config = dict(
    model="model that answers yes/no questions on an image's attributes",
    dataset='cartoon faces',
    train_examples=203450,
    image_size=64,
    crop_scale_min=0.8,
    horizontal_flip=False,
    color_jitter=0.1,
    questions_per_image=8,
    encoder_arch='vit',
    encoder_norm='layernorm',
    encoder_norm_position='pre',
    encoder_activation='gelu',
    encoder_mlp_ratio=3,
    encoder_head_dim=48,
    encoder_fused_qkv=True,
    encoder_bias='qkv',
    encoder_qk_norm=False,
    encoder_parallel_block=False,
    encoder_inner_norm=False,
    encoder_patch_size=[4, 4],
    encoder_conv_stem=True,
    encoder_layers=12,
    encoder_width=192,
    encoder_positions='conv',
    encoder_register_tokens=8,
    fusion='cross_attention',
    fusion_encoder_width=256,
    fusion_encoder_layers=8,
    fusion_encoder_norm='layernorm',
    fusion_encoder_norm_position='pre',
    fusion_encoder_activation='gelu',
    fusion_encoder_mlp_ratio=4,
    fusion_encoder_head_dim=64,
    fusion_encoder_fused_qkv=True,
    fusion_encoder_bias='none',
    fusion_encoder_qk_norm=False,
    fusion_encoder_parallel_block=False,
    fusion_encoder_dropout=0.1,
    fusion_encoder_inner_norm=False,
    fusion_encoder_drop_path=0.05,
    fusion_encoder_positions='rope',
    fusion_encoder_cross_attention_every=1,
    init='torch_default',
    residual_init='none',
    optimizer='muon',
    muon_scale='match_rms_adamw',
    lr=0.0034,
    momentum=0.95,
    nesterov=False,
    orthogonalizer='polar_express',
    adamw_lr_other_params=0.00073,
    grad_clip=0.5,
    l1_shrink=0.03,
    steps=6800,
    batch_size=128,
    epochs=4.3,
    lr_schedule='cosine',
    final_lr_fraction=0,
    warmup_steps=130,
    weight_decay=0.08,
    adamw_weight_decay_other_params=0,
)
Rows from block 8 of the image encoder of a small model that answers yes/no questions on an image's attributes, named by matrix and row number. Rows with one number belong to one neuron. Each number is 128 + 32 x the weight over its row's rms, rounded and kept within 0 to 255. All counts start at 0. Numbers have three digits each.
After each neuron's rows are labels from the 100 images, of 14976, where the neuron reaches its highest value: "patch colour" is the nearest of a few named colours to the mean colour under the peak. Only what is clearly more common there than usual is listed. The data: cartoon faces.
# fc1: MLP up (encoder.blocks.8.mlp.fc1.weight, 576x192), inputs 96-191
# fc2: MLP down (encoder.blocks.8.mlp.fc2.weight, 192x576, transposed), outputs 96-191

fc1.239:152128128128128090128128122129000127128128128100128128128127128128128128128128128128128128128129128002128128128128211128128128128124167128129128128128128196128128128077128078128128128199128128128128128128129000095128128128128128128128128128128255120131162128128128096128128128128128128128
fc2.239:108252128128128128128131128128129129128128000128114128128126128128128108128128128129188008128129128255125128128128128130174128174128128128157128128128128127127128128128128125128128112125128128128128128128176128128128128136128183104128126128128128128091128086094128143128128128148128128128
patch colour: pink

fc1.560:160100127167089074134142128133120141129129128126171196099154097126129135076126120109134117168169128222117130146210111155152117218118145143121096111093140105149113130132151155096126148127109128104124126127054127100133109163186026124038163202125125073092143122127129145173125086127122125120
fc2.560:117215065126103119159083143109182139168152135133128097128169129126133152070131145119128115124130156182123125162212167150125128112130141137097044142034127130130123135129048150175125127132250119129122131106133129122133117136131137146141076171136135142129134016123125145132141113115088075125
patch colour: pink

fc1.366:198115141083132026138138101135107232129119140119166150104118101124129128144135181173142144128106117130160110036135131118158112145141127141132125120097123130145137129108102124148126115132113104094104147149111169195101112124123089120125141106142139121119057125129147159126136127125120151144
fc2.366:153097178131158180147072110156141121139100116128125121141126132113145124111117113056133132137126031092135066134149122113128098158132113115141125129098086114073134140127137149128123147125117129125143124134123158125066140128145110147136119126161158121121151141154142177124145147139152115141
patch colour: red

fc1.331:142068127126129140142139116153127108110151128101191204028148125111128123128083123128111076129123117207175128145200128059096202097110128156076136131179130143127128158128124123161128095126196110138072129160118128127124113129124146173110096159127127160150113128128126088119126119200135128181
fc2.331:128115119155127129127107130128150088052130135163094120112095169163096140119129091093079130140136159087134115137023094129117106160112129128105081150167133144126127127136126131117123174062150176080124124128094116149122107098109101129178127143130135109215126141130136123044119090118097125069
patch colour: red

fc1.464:129107130145128129122119073125124121128127117128127084128128116127179186128128146158128161129128255128127123129128124126123135095125129133127087137072139145108117126071178136125129195196127129177114134128128073134119173128118129137042176138108128191106124128130128122134149129128000128123
fc2.464:128128131108127128144137181127123133170140169128127127182188042129084125126169140131107126130105128129127125183116125135122128126146141131117093138164127163135128133123123115128129126119000100121148128131135122126128149132128124082129128120144127179130202116128027137075114127128117127128
patch colour: purple

fc1.200:164089103156126140128180206129159139127120160130131144123145113128109115113122144136134100097163128099124126142134131142131109058125196100144111184154128132098120068119125128135215079125132156126115130128127128142130173100156000119131129162158126129119098121091114094147113120170012147126
fc2.200:129137098123137117126129128138105120130131079127149127125126111154128127165128127010129129052129130122147094127136156130101128105135137111122133160127124119088121075142140232141119049175114128122129103126123112190000088125136134193133127118197130086173144126176127144100095157135184154148
patch colour: purple

fc1.131:109130168147136137128154124111091132116126130080143130119131124136243141135136005138115185132115161167127120117093118139132115139135102178134125130120130180120072058090128138135136109125148131128127108156110049126147132093130104115000127121128158116160155143135121150156128079154164189131
fc2.131:117128129129120130111080131108191126117111165172131144145221175158144101128127085128124129192126134170081117044114153040191132132086097135136127168081090179077127126115080109136106041141085197136125125128129126110107129131124079126075149097121123138124133128106127138123128060098130240088
patch colour: grey

fc1.112:138144121133108152142213129130106104161156167069129136129138102118128190143135140117127100149106142190094000120128132123117081127132137163197144133192070116129152141104145128129071121138136125152183124146115106086123132128143153182126078123125117155131071145136128099116151146165132136129
fc2.112:129121122061100151150138092191099131083123131162103104143105129111130071173130098135122128129122126128118128113123214125128138134128128127168120117128123128128111116140250152000112124128151139100126072126060102157170140135143144128119123130133120079128126113145129129132122158105130134129
patch colour: red

fc1.126:130134130062032137131070145133105155125111125129240128092159133142114130213123146137131255124126132131110138166150160133115126134106143148126101112126127156112107188126128135153078137149147123125130114137123036088110128169156127140130103127122118132090129125196191094098129153127119111127
fc2.126:130140128129129129119103172150127110193143094121122138145118121133144145113147120224126108130083106132093116117136105128133105137128170143174104091122127146099093120139119117123151057097162153131235099141142128088160169125128127134131127090199131117137121111113128070128136233127126117150
patch colour: grey

fc1.171:141133096153124120124128105124133168137131145130125127134174006128129126125151132099128160128183125111127090126106133133128006124179128096127164139124128104124129116130147196131207123079137191129138101136132133128125110135071106158123111128127128116191161208196139131126118090073135137121
fc2.171:113144131168110135147145121126165102126163080174131131134124145115106148185079111114133135140123078127000130122148132127165152132171102130140116133072133182125134128125135127125127131129116072095128129103126131128129182140131143118131129140128105136154121126095067110121128114101138151119
patch colour: purple; red

fc1.153:094163124083090122123126156128040126128147111111171147128089018183117144129128129129128123105115122128151118121128049107128128130144187115106144107161132138129120114128028128133120124141199153093094134132106117134129096123190132122168130124052127126127129137211177129120105126145130131135
fc2.153:128129135136102084205153120128171122116129137103118158125168169122134130126123133103116154128146164117075206133109128134133128205128104148118148128128175129127106122136176140127110150109085156069125179125128142126124150135114121129145079128121117128142162122052177143128156108103127113061
patch colour: red

fc1.371:116133170200118113132107068105126125120124146123122128072142134120123020124151126233126094184237169131187122117128152124058134113105128100125130111070127130110092098124135087111127126196114140098107169114153087142177097101120125087124115180113129138116128141114158111104092125124097020122
fc2.371:078105083080134119128134124131111121134119142154119127093165106124138135139128176139127107181127070127124123163171135108125098128135136143147212140126127097127122170097140166106107151108131081114110122143112126146118141065130129146128166116127152137064117127107137119119105133111084102137
patch colour: pink

fc1.15:075126161127066128148151120131158098117118127126128124106080099128140146127126176132158194104169149133089152090128157124075097140108137143128124156122107128127128128134138244134132098128128143147143130124130131123128130084089127110128142126106141172200128106173124135118151124010127107132
fc2.15:255037128122124142128136115016127125177117092141126168152149119127128089099099159121109130026069113118084144086183127154116133127177118129131150154107095128115039128105140147173180092191085051158147101125138198143160122124111104120108138138160172130128099098152129149131139130118128157106
patch colour: purple

fc1.427:123144180116117099124120125242130125125115143128124127140114130128156142209111149173179200123127136131178132130117057135098163114162122238098132209120135121131127123126125092131120124075130131178078153139189104130175128135090098068127124132174127093125128124128127129129108162149120126117
fc2.427:090136175153109148124081041096169132121205130101126093127128143127124182160123146133113090128104132183088126125125180125128147137131136127129142132157128111113121128141100134125125127061109131134148139128125126142130062116108126108109044134189128179127135074062163127126116125176122128119
patch colour: green

fc1.284:133131138127080128159137119254133128135127138130169131124128199172126130104182181058074152130131125133051113041163120117142103142131131165135054124117103129055157052138120162107140143129153128149040134145156079124138127126131094129119136137069048132132179118131127204116127168182095083122
fc2.284:126178129128152136112087183132083116132119096117150179150107143129132072116089133146163125149167112136146030094075127144126117106126149151128152180133119145134107009130106133129082159125125165112112092143098153132177119082117122152127149147182245133126038127126153127114251137128118130126
patch colour: grey

fc1.500:068189013132134106225125127205159112138113219131139132125130127091119113128132201115133131127145136080118141159104097132073119134152139124105115127050119129133063098127036136128201120061149144144126135137119127119124130145074120126128061151113129121255123115129130128152157133158164143130
fc2.500:124116118124104141130123092082122130105120107144125101214129116207164164134114194128130156120128134069135166135121129115144143128120164120198115134031128127170130099057106126120126136128120133129180133135130153215121137126126150069148120124129121133138111111053129121129128147114126153000
patch colour: red

fc1.408:141144119156116068117191092104092129134100098126151129139127113143127126129180130123200139148162132150143136038255108117174089148092147155101110132160178110127127131124144126135097157153139130122132117147141128135119087123124073128124113114129119156122152145146056063137142000170172109142
fc2.408:116132117128121133043080128168121128250144117147185121106126113128141099149124094125133139125147144127118090101127133129127128055120129119120108093129103142152179132128087154136160128133119125124123159128080131110108132166129117064113130162152125005123143134127049124185129132134109099140
patch colour: pink

fc1.81:084160126108126136110064162132148148132120151180178077111087144105151082131124165132192101127127146125129141098143123127127104127122155146162128131131174107131138105128119137132118085127104124128142113131138123224182129111149123125135133139117123120106127120135152019123133140074126255151
fc2.81:037131138172102132138129137139124125118209078131100127120130121106077117135217134116139255127090172128148127102128124083169125157129080136121142140115144135099123123225143127124110128134185135127117126081136181092131169128122121141119128122170122144149140128164120160124112132128129118088
patch colour: green

fc1.109:141129102130109128143124131110127117108136101105128002128176128128188076137106150112090134125135128128180106010132131129125124107137137117138128112138122031162120102128114160098124129130255132138096122150170129171132151126144127121081141128160128130233140157171145053128123124128126102141
fc2.109:131191128118116127121125124149131088125141129131129185114149166129128131135077095146129120128140127096155128178091196130100124129184159217113126115131099130066170166115139200115175128134094108200120049153152111127114110124050114129143140121122128132124128155230141136152148086159157149122
patch colour: red

fc1.244:126130146114044100090104071166129077128009123173142100126134047103131199171123129124141149123129153202065132128147131133130114128158071137209183158056163122144108119131131127158116129099140129128133161126144093130133113152128107041112127175221129093168089130132142135120132130136173150126
fc2.244:131144147208148125114140108130082123187090162130144136104129129134142165125122161128129179104127129091128182129110126130126038132128128209147121125133149115133118129134079025168169112066138103144128171128134126160172000138137128114115076180170129174121116056085143127120075123168181155140
patch colour: green

fc1.458:117094142136204179135125151148084143126124115124096175141152127100118155108135147141144186133128115103155125124140056184157134129129171131158173042177128119189082081067134118128105164143081216068132165219138130144050071108134151122127119127115164165146124155138128094137135124122132092132
fc2.458:012141103150145104115091147131127076165132126013172140117126109125125132099115192059149145115128126155128140060124087156129116126183144141112127103168159129122147097126072122126212075147145118185171129129152139133118078127120094123127147131117162132123116138198128107124128131144105114141
patch colour: pink

fc1.514:152186162162107236140090056092142125116120124145115127144112083125215126193120109128082125159134118151128112117091209110119214142101125126128104123133128117135163152184116127078161117089136116126129174128134109137129129181153132157132122132128138142176129130091133161107124121065120125134
fc2.514:093182124149127122127130128142098169129084121136099118198108137120156156105123127117139110104143123102158199129121073169058127133135137248119127168122138125129092141151161105133109178061151150121041101142092144122111158115126135045069135157128144107125147128126151139081079130173044111182
patch colour: green

fc1.572:198131100124105133134136130128118092155000128123164127121132167129165139130056128127073131119128142145152116128122000104243132128130128124128130142163128124146123123177126098128123136204130128110129127119128076092150058128148122137125128086131231181130179147111128125128131128128116130130
fc2.572:119111092124111136123127132132128158108132207204122128115108201169112127124129105103129140147127168125128128159129138137124141126126136054153194121149129136128136186130074127167102121129178132130098062052085128128126094142167124190127104159129105144158070125111129127101153116158139084041
patch colour: purple

fc1.91:129131149133102064126132130128135128128124131125095127139122133218185129095158155109120140098122137150115101106142124128128128133122128128140128132196088117000120126124120127123147124134126170129000126131155127144128129125128123187125110135156178126143128130123113091255125069125128127094
fc2.91:140076128168094063157105126119164148089123128131085120128138135123158126129128137125095131225128069121130255116130055128132075172125127177128133128150136128128093129129165132127140145127137131106129139115067140128162131139128127128128128255162121124113130122128099146127124175128116129129
patch colour: red